A small contrastive audio-text model, trained from scratch.
Training: cautious_adamw at rate 0.0022, 7000 steps, batches of 256.
Rows from block 10 of the audio encoder of a small contrastive audio-text model, named by matrix and row number. Rows with one number belong to one neuron. Each number is 128 + 24 x the weight over its row's rms, rounded and kept within 0 to 255. All counts start at 0. Numbers have three digits each.
After each neuron's rows are labels from the 100 clips, of 14848, where the neuron reaches its highest value: "responds to" is what is common among them. Only what is clearly more common there than usual is listed. The data: simulated sounds of rotating machines with and without faults. In brackets: how many of the 100.
# fc1: MLP up (encoder.blocks.10.mlp.fc1.weight, 512x256), inputs 128-255
# fc2: MLP down (encoder.blocks.10.mlp.fc2.weight, 256x512, transposed), outputs 128-255

fc1.466:095121148100130144110154112136136151159117122112127137146116096131113160120158162185137119136110115107146113145135128111130181113127130121121111140182097105136082126125180112121103092129096107119163177098113110104138143093148099127128127117132105107170153167145142124081110122115105121092074151155141174110124142150105143133144157137143106150174127146119115129125141166136161117152170
fc2.466:152115098098112123161113130136146124120120131122136160136142118158123154151124130143096169112147110171150105092073151123122125148112154103124107125136170102118122148110079133151138128098142152153118186116102129179138115108109161123128126113082135146133112126120154136174152112156109137126098118141175101167146108130119124119146106126126158142092133139121120125133124142117131127116163
responds to: speed: slow (64); turbine (32); compressor (31)

fc1.317:074131138111125124137196106120140099126107118107129130148138098131133084103118152134132070133112154129131152126144160097155127131114103131117131169168141056155150132103107142126089111120150130138141099153126112134161108146174121129091123160127165129194111151150127123118086134101100119078123131105090154115126121140133135153171138130127115176131114136142125146120146140080120159167141
fc2.317:078142121138095133122118127138151074156149148100134083107120126113132080142108120134131160138139121153073158123149129139099124106110154132133137167091074099119135138113091125170197128122152139157114158150132171124130123121113171111096116119105111143151137128121129124171163161143111139106128122146113141135121126133147108119125092132131134134098145160118126123138132099154127158119103
responds to: speed: slow (80); turbine (77); air leak (37)

fc1.441:104120128126137171101125109129117164154121132135126155115119138095138132096146117151105116145124119151099127132163146112150159076122141140131144167141108094163129110140131141118110135129124122100114176111090126085139152082147135106147103173174110118133123127159119130045130094142114125136139129103066140109123070151133131122105130091111113176151142094125137145101134133131178109185091
fc2.441:115115120146152110112135150154112079138142116115131078127116145170146111110080122108090125102137104122117126097123133149103115113089132109107130160117099165130129161152089135154177146143175134148108094174140152097098131147103110132101116122115134137121099068115121125130156183119135143121146096144091111163087134117189147118108122113127122112113145124152102169144107107170118167124064
responds to: gearbox (58)

fc1.223:124138129116093117135123108107118132144104114138134084092105125077141095149157097103180126163160166087146139135115117100147140129126063116149133143134114070126132119140113098099121163136144114102164139109100114126142142142144141112181122145141119133153111165137108092144100076151134140135141128124097155117140141134127130171179124131140129148086155069131119072140149104141110085109145
fc2.223:112138124128173142082145155134126159120167150093135117165157123165108150089087102127095153079079114141106127121126151141082124140134143141132133129115112158103135133134146185133111082144093147136110106178155157109124114126115058145115152133144132133115137107126144144108157149146122093130120126146141119125086125129141153096114129141098093108127098150136112163131129136130177126149095
responds to: speeding up (89)

fc1.14:105077154110102105096123102129146140151104124099140115106106122114132121092134099093201115117136128137155141114150102138141146095138097109118114128154132116139128113178140087091133137138158104106152107130132101085137107086167105134135144151174128120143174170144107116091096111164142095134160124122120142102153150131170150131140155134143111167155155117123126101086127112126123107160066
fc2.14:160136088133152143131118131131122132138112148134112100121125170150122118076108102112132144072121129104110158125112109163146124122225116133140129162133123120154090131138101138179156142151149135133138118098138140151072143139100126119083129115079154134130127135105105114166145152150132141105133109164093155142114143114127107124132143146132134108156175092171126130172119139148109136133135
responds to: speeding up (70); piston engine (41)

fc1.85:118132124149129119138154140126081151152140133121128119133109129076145133133138179163182135131135104125105115180110114138115122110161127149123131085151135145127118106083168093094137121144145119130122077130121127170107153116147131137101117150110117114138145133112147121084134123133103116127136128115118125137121152090108069112117137140179135116147124137110208087137128124129104136116147
fc2.85:137169121138129133138124169130186136136132099117117088140077094111112122152137124093143155148132099116173106127096105134125137129138139114097117117120127145086124120133116086147158114111151132144137205127112157129119115125120162118124119068115083125151170145105120124175146147138136120147113111152142118127150141137111123138143138144141137085123101108150103110161151119143097117073129
responds to: conveyor (78); speed: slow (60); rattle (44); air leak (36)

fc1.128:127101140132156144128154134134118178187130120127106124119126120154105129127140157154124095097107060145149135136117141114112167102151148125123124158169149129131114112110135087120145118118166094118126140122134120138132117118121134097127112123126104129150110122145164107119133139123106074094084084087140135144127114118150142095138129120174109102157147160148123169126120162127055116122147
fc2.128:190106122104142127101079102111128122130137133136118172115162142177108141089125092095152151090120115116151113106117088124153125166156117111122129128135132118126117152117130148150144140136108134109148173103145141138142132129116108097141136113160147133112202147147110150140132130149137089138131121152165109169106121124087117122122124107126161167123153096153085105064102148151132122143063
responds to: slowing down (67); pump (41)

fc1.393:122093105126145111116154157152159142166107097183166150156143144160123064122126144168134155128132140119139139118131149117146150091119148117111125084183150141151114131158141132095138106112166099115107125143068116153150110157134135122190135100107094125131117181130073105127131112144104116035126158126143184121152133115110115146126127139134126084134143150140127143129168134163067118161159
fc2.393:148129084112091117153113144119123145140144126150096167105149153121086129116124102123151152101134091138139117146087151162132130106165170135139145142135129099160123118130113084191140164108128116112139134133122163151116170119090147124114127140086179130107121143133152136155134105087117145143128112134144131169117050115094142129097105095171158123125106085130095090091081184169126180133143
responds to: slowing down (83); pump (33)

fc1.22:119114163111104128177175135159125132142134100113124129129110107180112139141130172121167078130112127161155121162118103112109137085150128133104110128176139134116133118103177122107144120103158090117145105115128118126140137088128125119114125140140097104167143145132134115071113134132131075116128079072156132144104131131134085141176156134160107117166134128145159133125143140114088127119128
fc2.22:168107119099149115111143138108131135121091098090140151140158139193109141109081110091123100108148110118162105077092135143123117136086102111131124137163121120148138139143119141134122151092168146128127130121135114166153116150113091125137149140127166117106087107137118119141142163149123112103134112148150105153108122143128143125147126136103121157134115096147052148125127153183118119127130
responds to: slowing down (75); squeal (43); machine: piston engine (38)

fc1.380:118133173100134135135167123125139134164131103086130122132085130129129133132119178145135066136169087130133117142109126095134141090109074125101150120105143120119121128147147101114138153116161106119169107113110106159110113112163132124140102168120152113184126136137127106135092115126125127125106123104091123132111127124124128143165142136121109149125121071119144095126189128127091115139146
fc2.380:104135134153116096096123174138115130124153135113150095096139132151094121116128122123149179103100118129147136131102165133073162148126098154139164153108108107104151139128145129192103134117126117140098085154129208160150103121126133108109108136101131140153125124102117122173151165109111127149082103144141132171139163113128121104146094165145130102112073121141077106111154139194099142104106
responds to: slowing down (87); state: faulty (87); squeal (44)

fc1.188:105093132111147125119172125162112126184109123116127135126119145136154133122152114123121114093112107122132145146113120102135144109140118111133122179153151126166081103119102139107126165133216113099124121163117093094106127105128100129104149132091119152152101120134132104104122168153169131112140118133100155113130114102161115144147153153151122121108153119159159136143141141157124120123164
fc2.188:112075114141109142136178096144116118171144130115131118102165131141161098116115103149109108099115121134095171121124156125102121150084137115149129164127124108172110171126127148122188176119155120128147138143105130098111127149156128129132117153128162155132076109110150103126109152112133153110140086127112102163090088092151138139108125077115132139101155111142121165149125110145125131123151
responds to: conveyor (71); muffled (low-pass) (40)

fc1.384:101134122135100145159143088128125080151119132103119162117101142064140116107134132166135127157145126117080146105135111135126127105121141140133113127088118095172124114101109133143153117130140110114145162139099093108132148122156128117105136127141124132149079158140186110106125120144126148104127182107091173119104082131137128157153158120137127182120157186112165137162151135115135122147117
fc2.384:121119113149133135114139172124133204119131139140124097131141136203127125083133108134078147088100113147135124155106167159107120142139143143143123118128121135131122162146150182131130164127130175133087116147123153101113112144091096132139111124109122139088117119111106130152186163104147097171128085130120098138109121105167136103075107118087121124106121131122112135139081115129109121118132
responds to: gearbox (81); speed: fast (76)

fc1.115:114098154092103146128121095149138099132130131147115158140142109124125151117184170110136125136133120130140096121151124063135183137119128107112133126194102106129113095130102134133122142147149110129160149096129126127124100112163166108123117118125112109170126137172153093112104086188134155116095136116131134116155103170109117155170137103151147141122113158122158122135148142130162125133144
fc2.115:176140125112148127118114170125122124087167120109119121129132114128111126107130112152099151096124171129158104137122143124131127153108098143150129080082105150077118199139165173125091104118118098091130119126140159156149090096138081142143122139142142156108122103101119153143123106140145115145107133150138106109115145097127126110114102152075130166129050095165100122137140160115143112137116
responds to: slowing down (63); squeal (54); grinding (42)

fc1.339:102116154135135153144152147133113141162139120114126137139120125105103125122134146142124095124112124132136126155122152094104163127143153126116142149143149156118138110121163131113147091128134107137163105149125135106118113101115120119107075120111079126206157132139145082119138129130114118061084101133124149125100106133146089120168151140153096135164124133153155128149133149093109154105135
fc2.339:148099120087128110145105118118121107124108149133124151096151168193120123095114093103110128103139108122157133066084109127118130148096138106142124160132145118149110161149085140158141163135146142138124131162124123143134120156096125120139136129105151126130101133147126123116147174136141112128130114149154118165121110108145161111131121119125139141119151108131048118101096125165152133111105
responds to: piston engine (51); air leak (40)

fc1.477:120131138154116128066128128136077166131120126149136135133135106098145128137159124077131114166087134109124131170155132100139152122133131118146126142182147129132120111128195142074098149193112119083115109099124120067107129084160131130180102127189099130129122142141106128082123088150142103150166103117105135154106123124100100144123120107130140114123135097126149151121117143099114080129106
fc2.477:137128123116133148123131161134153098130127143088113079123104118165133115130056112110086125090139150110114132087129134139093116106113124115148118139075104134109149156153089138119146116152150132149116137155195143136152118142086117133136161130133103114129117080129122123154158153176132121067134122166108131120118141125153134116127107152108122140125129118159108136152123134127143125082134
responds to: gearbox (35)

fc1.155:143091164154120154130128121132131087116118148117065096085099140108104115139175130166089110142111115124109156096151106116120129074164095142125107126110119118152090118128163179115106146166145065090166117083123074136107159116160114115140111140128124159145138152137129119145109107154155146142089138120118132062159157100115117095144174119134128162159131113167147144139157116072155125131159
fc2.155:175104118105136142126153132127151178144171136126126110143147101132145128085130090103147145082087118095169155164102101134117148139166113117146094113116142166095093129151140086135160110170142126151145128161160135127105121158082142107139113106150089131112180127131129130105118161136129113152149087168151134143104125120148133112135132120149116115129157140143112127131112121145115147081129
responds to: speeding up (91); speed: fast (67)

fc1.45:111152103183156132133159122148110153128112084126144109135147128072151103147150136150105149125096140092093166186150147143122116134145120110139143139107106129137138095108150145116136120123138132135121112152102085101096113152118135140104111117139115184131078108121131105129122120101145146165121112117086135104161147134109111157123141125137132105107161153139169156172146097072125125148136
fc2.45:175106139092158132135142170124118111114156128072122099137111119165105143101081115127110109078156117123161109104072128136113132140102114138135118115119141149123124155159145115122099116144138111129152123114166146172155097131115091133117144109106153122134109098112121137138155126137122103107122124148136116138085145133138135099145123165118118148147091102166081124129129177157141121089136
responds to: bearing knock (98); state: faulty (98); conveyor (38)

fc1.193:108119132132150113139129120166096162121132104128137127141150136126179105123149136128114141147149141084133128192110131131131128127067108114155123103143114137120121097138141147070137145094155126105118117138107098100125178131137113135167107142148136132122056105118141122092109073089164111147160132088117113150120116122139131152130127104126137179089143098106158113139142098117155088107126
fc2.193:134132100134143123126131149144143158128094130088155076125135127144137112120096095137117172115149122132150122102101131158099120126081096081150134142114107134114144166168093112104142137136182159122094114194167112153132110152110132139154127154158108130099089086101102119132131172159147127118137102155112104146135135132198168132115105134097110140082144118155058122159124109158122093107094
responds to: gearbox (72); reverberation (72); text has "room" (72); text has "reverberant" (72)

fc1.427:122096143111140154151171101127135179143139144123132164135119129169120193127155139128162140120149115174129114141106126135128149119127149146148111099204131116132112054118143098129118114118068156096127137105090115153161122115156119137142112153136115145140152145133133112066136101143108134112074110114162162135124117098134095105126142138145129121157122130075159132107148137106112092168143
fc2.427:157137126081099150127140142123141201111129121134116086120111106135107135133139124109168125124121082127165104139105119131141140136168161131112106120139130108149097144145159129119134121120137132123138140115109139132110121109140146134148136120119127143145247166106119141123139090120142070136126077136134101121137111138085126113125132122118133126136098099145101126136095176145128129133128
responds to: slowing down (62); pump (38)

fc1.36:116120146120113103123151109159144145138103129106115088120109143131116151111144151152123123135123111132130130129180121132103129089079106105110123146161117119177106117165104078126107123106147097097155093108134059142133130149146112101114148140131103140110133113189131133102131180125146125085123147146135108107169111122135124104138191125148133110151150147173121147168146136117114076147086
fc2.36:139108098137079107142128097096170120134097152156137163113106136122158100122125126113171139113156121133125145126123087131162081125161118115133084121114126104142110134078098121139156164116122152138129137113106109144150170136131152111140147102116145118124143171125111118152088127128124140112131104138149126123163126123107128161157135121156162172139180149131105071109098108132173135117168
responds to: slowing down (92); muffled (low-pass) (39); machine: pump (39)

fc1.122:128128120102098122124121096147147111134125134124133102123112140143107164150129133105162125130090124127117149113123116126136137121174106140126117144144118115151080097103092109146149162163122143154183120093127121136106161134132135096069113105088126152163193196131105084144123122168138133126132135146128157149134142110109066138183153145167132098143166126127114091134120109118083118132154
fc2.122:121091135149137158115151144146125109124119114123141105126143132182143123091108111111077104108081126145118178107142152140111136130131145144124107206105138141166126154119148166119122149142161133127114107136136124082131120131112118138119124119103177156166110113124116120151156167097111114158126103114112141121073134117141119111141130128126090148143152111154125177163084109114153157125126
responds to: piston engine (43); air leak (39)

fc1.319:118122132106130117159141101158103144154140138122125144101137176165117122090123105107106129128117100122118117157133118134149124130106142123165133157153084130130078123122118186137161169122154135083142133140107138123117185115113099132102124138125137162129111119120149136108132168090170105133148108105126122165112088088153131134114125093096130197100184146154121131156121121173146133145110
fc2.319:127128086157114111095160140122120126165158131100129095106148124131120123090089067126164171057130100138126166124100152146095126134131144150152148151113105140112093184136107102145177146154149125150115108181158145152111111138114129110111121138117146147121131122111120096175142156143119124100118086183091119148096115105144121115103144131148182136105174107143093124136109118147148159097123
responds to: conveyor (34)